A small autoregressive pixel model, trained from scratch.
Model: 7.15M parameters, arch transformer_decoder, width 384, norm layernorm.
Rows from block 2 of a small autoregressive pixel model, named by matrix and row number. Rows with one number belong to one neuron. Each number is 128 + 32 x the weight over its row's rms, rounded and kept within 0 to 255. All counts start at 0. Numbers have three digits each.
After each neuron's rows are labels from the 100 images, of 14976, where the neuron reaches its highest value: "strongest on" is what is common among them. Only what is clearly more common there than usual is listed. The data: rendered roads seen from a driver's seat, with toy cars, trees and houses. In brackets: how many of the 100, against the usual share in percent.
# fc1: MLP up (model.blocks.2.mlp.fc1.weight, 768x384), inputs 192-255
# fc2: MLP down (model.blocks.2.mlp.fc2.weight, 384x768, transposed), outputs 192-255

fc1.661:111135147115132124136107135120106047096135170097144118112120121143127088099144107106123125134164122159112142146125169128133106114094101140123138157114128118159146127115135154100117160068120170
fc2.661:149149132130136131147148139125174072118161125143129149140146127169144127122130103141106121151090134067135170095177128142115068133075118154050093153204137143096141122093080153083153102114103167
strongest on: crossing stripes (53 vs 25.2)

fc1.43:097141167082109128078119091165120151170144102125142120139111134117142097140149120154128109097142082154109165111152153075144132072156146111137132106063115099123098152091176139152141161128136119
fc2.43:073134133145066127133087116124163119117109136180181172098106120132078157139073118126119094142197091110068139146164132121147132160179149079110075091164142066113105129176115190095108144115132112
strongest on: straight (77 vs 32.9); tree (68 vs 29.5)

fc1.124:100108152138137109142130066142162195147095063105098120140132140150142096151081155151123142124124163163113112136153148083096093106193111132088127079053150152167102135141127107115120107108125127
fc2.124:123127140127171112113178110159164114059101099140107163086105123114116108099113142159101142167104144133155132162141137086138115146085156182138070159124098094112131149112151139106077123087132171
strongest on: bends left (78 vs 34)

fc1.440:109109123177126124138108093178140167073197105076138109126115140130118113118134102135129124152099088140108113086100142104072111165064135089226101143139149147127126147170122092148172121165167171
fc2.440:168169152096110114099139123091129102196055091145143142151151161089164161146139150173114147165108140088151119182145123132202140066157191118107127123138137104161130129147094162123156119113122100
strongest on: vehicles: two (69 vs 41.9)

fc1.494:115112149064129133137144121099143154188095063049099162132134132134153151098089143141119161091154130137105067211123178067116112161116106090133125118171145083118152135078162116145048149142136170
fc2.494:061128196139129119122140126139104180191171106141054101121136123135113083093105139096142106173107133103160107148114155092134125135241112128146144121137135093142099110122113114123085133103126122
strongest on: tree (100 vs 29.5)

fc1.299:065151111167120147112111042124168107123156123134129155151150162105163141187153126166111151072137145127109130134168123109123109129147117137128163118132129156140113092122074097118167150122136143
fc2.299:094207125204181147130076090142116144141044153141176083143140114162117149124152140114122105133091115149065113137148173134142161131133169162131111125146179094106146175108122123082130077191103128
strongest on: tree (89 vs 29.5)

fc1.394:106116136082125113133203138166119146077116166145063156162113121141116187113084077120114146141113165121075140162139156136073171133107157155185100107160062158094106090125039127129119163144106168
fc2.394:128099180167123122206129136167156120120154144118141166094142170041134117095155163051131121104116154220175164146112126112181111118119201134180079174109090096162127155123141179099088126146117125
strongest on: tree (64 vs 29.5)

fc1.595:172091122122143119123124129099139184181077124130131108121126127149161135102119163116081168111162190144087140181097150128168086129096119109091103141107120131081097130154137102157104128127092105
fc2.595:183109098184156111132109134100153118190104112105047112116121200145141155150151126113173200062055121112110112090153142093105124114132127123035124120084155136090108162154099143138173075106123110
strongest on: barrel (70 vs 29.7)

fc1.335:153142168115101147134129130152149126127086134114138093134118162114149154075160117107142157149114192117070086156136109139163118162094124170156187139135122145111123156086142121102143094130124152
fc2.335:076168121187168138156107095199110170140119140181178148125112130121150117153081131136128097128159110110143107103133154096119109138123132090111080144148119094099111103127159151142104097117177161
strongest on: tree (79 vs 29.5); bends left (65 vs 34)

fc1.599:095153255158140132121108084129120128137155094091146113130120122115180112201140110199114142085082090185127127123153122145119100185079115093080191137117121188147089120127169121164075127133140110
fc2.599:159145169111152134141093127149144123169176085123112098143140099125144134110123140115119040120134058137185134165146123158059166060082134153166185149113077111153101075108107086128137136123121154
strongest on: crossing stripes (63 vs 25.2)

fc1.334:163126102077144122082104074123123113104101153136139117112160106159124117096111105120154175059192194084052152176092136153124136069115144161135201107070120119133156136101121114103169140142122119
fc2.334:116076141121141115108131074125078153159181137131131140190112165153084106173131141155103143122125112130151139148083179091160160100112107146113130158135142072106128119205114131119054073128153112
strongest on: snowy verge (62 vs 34)

fc1.210:151086155152081122123163144094161146146056159143147135121139120159134140080136147125102109147158137204052112106166123144117073090155088079120132098147139149148138126172102112100140109126106117
fc2.210:151129180127154131122103135162100154129147130121130117132170161117136140138118154153097088062173127124119153112131142171070126195081080114153128119141124163124089120070131129161133117109134156
strongest on: vehicles: two (70 vs 41.9)

fc1.35:097106112127068152091124116165149075204126118101101107086109163140096119128168069103139128121127121079155208108144108068145180123107114099096126096104124140150160182070152132156043183052101131
fc2.35:111146116134163142124110075129088119114113163019152141110052160151123082132148124129089137065131084099110130160142141152170087062113137126139047083113119118141106139116195174169128114124108151
strongest on: pine (78 vs 28.4)

fc1.516:141107121127161111144171118183116090143098148137138172123122132145118118147147137087103172138129168104107129107136169059094076120144116141154136136124172084151092183172126060092134132116153146
fc2.516:169142104065083147120213087041172069165112095199137127138111131134139144099115122116165158227088127121071176142087137146130124148116147093070125156109099093132111099139146170080141095113147102
strongest on: truck (86 vs 54.9)

fc1.91:127136109050128130127173094148079083101124131152131117100149142162126132131087093140160133123162169125151142139114147134164096070041125138128106139141160160084100139110061131103119099114116167
fc2.91:071088100147132136152159127163157129157130179057190123169142149146101147142153151178118158117072139183082125088134123103105103067156150127080156161182133144131107164177088103100189158130102112
strongest on: barrel (88 vs 29.7)

fc1.759:139100078111118123126143084164139137179107145123163163145100187167152130092139110116143145139136137175068117147127140105087132110099124100156163139093152150092157159164090090108155098122091130
fc2.759:113124137090109109126136096097165125172112098093080079110104159084160050150139135073157159088131118110145134143139186160097103170154117109088152068142124093128133138128145150159168144136135103
strongest on: vehicles: two (71 vs 41.9)

fc1.563:184075098159195127152151164166077148111189129117150082120114131213133126120204116125086125156086136162128144122125150188126160182061142115138076123193133152132132163148123144099044156174152181
fc2.563:094207101035136133103149113117174059107119096147103177091155148108121111086063160125121150095162156129139089145184128047139121098122128116104073124125161094121116131098141139150186108129096097
strongest on: barrel (76 vs 29.7)

fc1.703:078138133112124115113106108116109119148148122170116117120112144170119130103166107196082162110124140129118145109165159130120101137156088058140102109163117107123113092135120115141087100123114150
fc2.703:140167094137144129120157106117158145120146111091096083156159148117107160113161140168092133104151156088090163131172161200123118147096149084125110090104119143148199072129141120172173107149091128
strongest on: crossing stripes (60 vs 25.2)

fc1.489:082122160115144141112121136127109182143100145074192081096137108125130149085140134184151177127145158197104129157086126130144146143064115156181159061089136139137133130166153094083145104134183154
fc2.489:165089169168179133102140188154157190124145105192183113130150124162155123169086171084101115101098106079183134057152144137169063166136155115121084105107162124122082151115106145192100118141136119
strongest on: crossing stripes (62 vs 25.2)

fc1.312:157091134063135132124095061102126126138109145072125128104137121132131135049184139047113145093065120156110150105142176128123153145084125050128158143147138165051090097090114078120075109099104128
fc2.312:096128095116132132134080071084107106101149130152135097088130100130136128106179122118113120162129133166120160086113094121107141132146122097178115147158109097127131142166114164138164133142117139
strongest on: tree (80 vs 29.5)

fc1.571:127085126091107127151097064165064134154041063046176118105154122163151149130182108139146129099072121140079130139081124197096092061106166114172140139119133157071103142166171105194132211159136174
fc2.571:089166088204150124130157024162142091081136178118155105120126100163212113106110144120103051247126149153125087111140183116140026168080123168145141130110125141127155090090159117155145105166127119
strongest on: tree (68 vs 29.5); straight (68 vs 32.9)

fc1.190:082173144116120138100139125164113113063121123114152093142126131179130146144115154189132161126132123194163137116110184152176120157111113185095112151155112098065122185112086125142112199204090191
fc2.190:196170106162118115147094159091132163101072142205189158124100157127147140109105101109083110102101108129067141150146118079109117113113109133168099171197116138128159203091107099158128131084113167
strongest on: snowy verge (63 vs 34)

fc1.635:114114133130124131127161198076143169070173130121180183136132097151150124088168171190139139136118138118140134082110141064149146199093151156133167087181115099155094128112157121164118128152123148
fc2.635:070110165124107137134091184108157162188071104138107193182106169135148125165139156146158101126091143182090179149112122113109158119124096102126141116119117118138140141109105135129160109125107110
strongest on: snowy verge (70 vs 34)

fc1.466:151144081060130139128146140132112112159150125057105142113138092150114141135133065077090125155147174115131128173174119083099114151131162110083102105156076114131120148118135102138144217128090148
fc2.466:123110115071139138107190102106085125135063036080099132096199094135103097142096130150086169139138132104167149131156127144155107154152137114104095118124119084138203087109126159130102159117092133
strongest on: bends left (69 vs 34)

fc1.490:121073135119092141124142108156038097143082101130111090125158113157170170119150101096103079067093179128130152091171157129163079157131134190130087069110146190133137137124113110142109143114128170
fc2.490:108165124091140124097183077197122158113084159161142075115095153130104158119096081118091089077158089148137120179152129101170126115191136122172064154176173101126158093138113109132132103120129107
strongest on: truck (83 vs 54.9); bends left (80 vs 34)

fc1.53:194111155177133130130122185123167130162059080093173075155132122145130094155107088156134099105171185180130085071121189155131134124085137155165081047078143174087171118178118102156110115091175157
fc2.53:129083161096139114104177100114107135215104177116083078078125138128145095163101068149118137175093177171115103063102174107180179055136168107115140166117128100091097102164133131088096081117151141
strongest on: barrel (65 vs 29.7)

fc1.344:156087175055065134127105113138073094168108044151152158118173094124107107117098072188104142129091161119150160122175205132170064152115192174136111108116116119131143158079148123131108146101118144
fc2.344:156173138104169132078119119147203152152143075132125125174087114087142068128080125157108118133113073190162155124105112098119155255119133126131101153081092158148109119152142097122156109095139128
strongest on: bends left (83 vs 34)

fc1.618:126157152133100115114116130155102132183156115062114162106133161109124149126198078108190078109137136126074140106119107130194141117141080084127157094129111177135106136163193145093105122095105111
fc2.618:094103108123117132103154106117137134136054085135094134094138152101121074153145089150137155097086236114148110155113193134130094101135168160124089158134121125067159107124125134087142155170151139
strongest on: crossing stripes (100 vs 25.2)

fc1.412:178091181120144120129108155111123174055132105077134181155119114116167094098150126153123150164175123116107097133135143090177097144149066112164073073131140061099138144125123102133083142119098158
fc2.412:112081170111182117118165116078113129114113173095123079115143125104106138175156075116121146139141115211166073155099157188139142127134126165190136150069089166187121150117110154117150126147123132
strongest on: pine (77 vs 28.4)

fc1.220:155135164150138133124085086128106170111189066073149159110124144149167175093160080098125136098179160098141135095141125125144108060148117129099151130083096116112144152098181132118134100140106121
fc2.220:095140143163122119131106150122124194155125190109127130116136144148138148125141055096162183050072122122086083113104129162095100117137174105110174091138070115140115120121105092097126168160139142
strongest on: crossing stripes (100 vs 25.2)

fc1.416:150101185158117126128140133124091074146128122125116157124132132146121077155098092177107107149110088162083127066099148074090164110140130108113131154174122144143154129082119066094124151101113131
fc2.416:095094159084130122118156098079118052205103124074079105084140136119153152132162120173144103135100191133141126182091095117182117106105133146041142121100152138113130098086144162084154169124113112
strongest on: vehicles: two (69 vs 41.9)

fc1.187:174119105125109128149161141212103071148086092106170112175099130169103132170100144098083183132104129167128146110108130119117161097146139115111090123161155119145103096137177121139081164121157131
fc2.187:102111082090157117148108096029123071104099190133066121102107153073150123091189118202092096107171122104150139148122137158099111137122185045092135184077098138139170180086163113134164110123124122
strongest on: snowy verge (79 vs 34)

fc1.31:150025186103149110134132147110073120119086130097134160098122124156145099132144127138129046081166130128100041099066121138179114149176121137237090126151101171095117090150199120145126102133118142
fc2.31:130094149221158132159100138104118157109153116139079091155062103172130112128138136180112108112090174192105112077146095167149105148135096155055123175189159204168136140099110093155124167171146142
strongest on: straight (82 vs 32.9); pine (66 vs 28.4); dusk (62 vs 29.9)

fc1.32:164097128114115123144119156092138157112078110117107171127146127169126102125110154134170100099178179141072167162079173113149097184069118144138166164128120113097110103137112127137080114147099169
fc2.32:146163148161134122142103102051048171193176171141131135112134168101093174103134169085145086161148135108178094124139175093166117155153168135122106148096148171102136093104120148122134168150146093
strongest on: tree (64 vs 29.5)

fc1.167:104111157098065136140103159140095088097151125092161139142152089153132131142071166154104123136165105201132130146109160057153174150092160123183105123149110171138129157150142115161071135130152171
fc2.167:202141135103132124152143065130130107138155243188134146147111110166113119071111154136155099122145075116172078154133105092123202111121154152147114106130090092118154135161141135130191147174103122
strongest on: truck (97 vs 54.9)

fc1.733:162116151127107131088120095096134105196133122096130155154122151133129151116193133092052138117095231116057165100073136158103080132131136157064153141130109136176061145105166140123064121136161150
fc2.733:105151132088129125112152132154115084124150159175148107138120131104132142151091114158120133183173086153172092168153094071131186083181130101175108111162176107109185151102119132134131147120129138
strongest on: vehicles: two (72 vs 41.9)

fc1.699:113163161158123132137093073152168128158164072107197127143124109146145118089153078148176117037105210164124151149120156143140092067044176171147067066076125180146148227172128125128159103105126125
fc2.699:137169069114092129125142089098129169131148178149095135146131136135101097124104130123161166127074169105139097119114137119098108103134077109192152165145149124112121116133110131111111151102149148
strongest on: barrel (66 vs 29.7); dog (56 vs 27.6)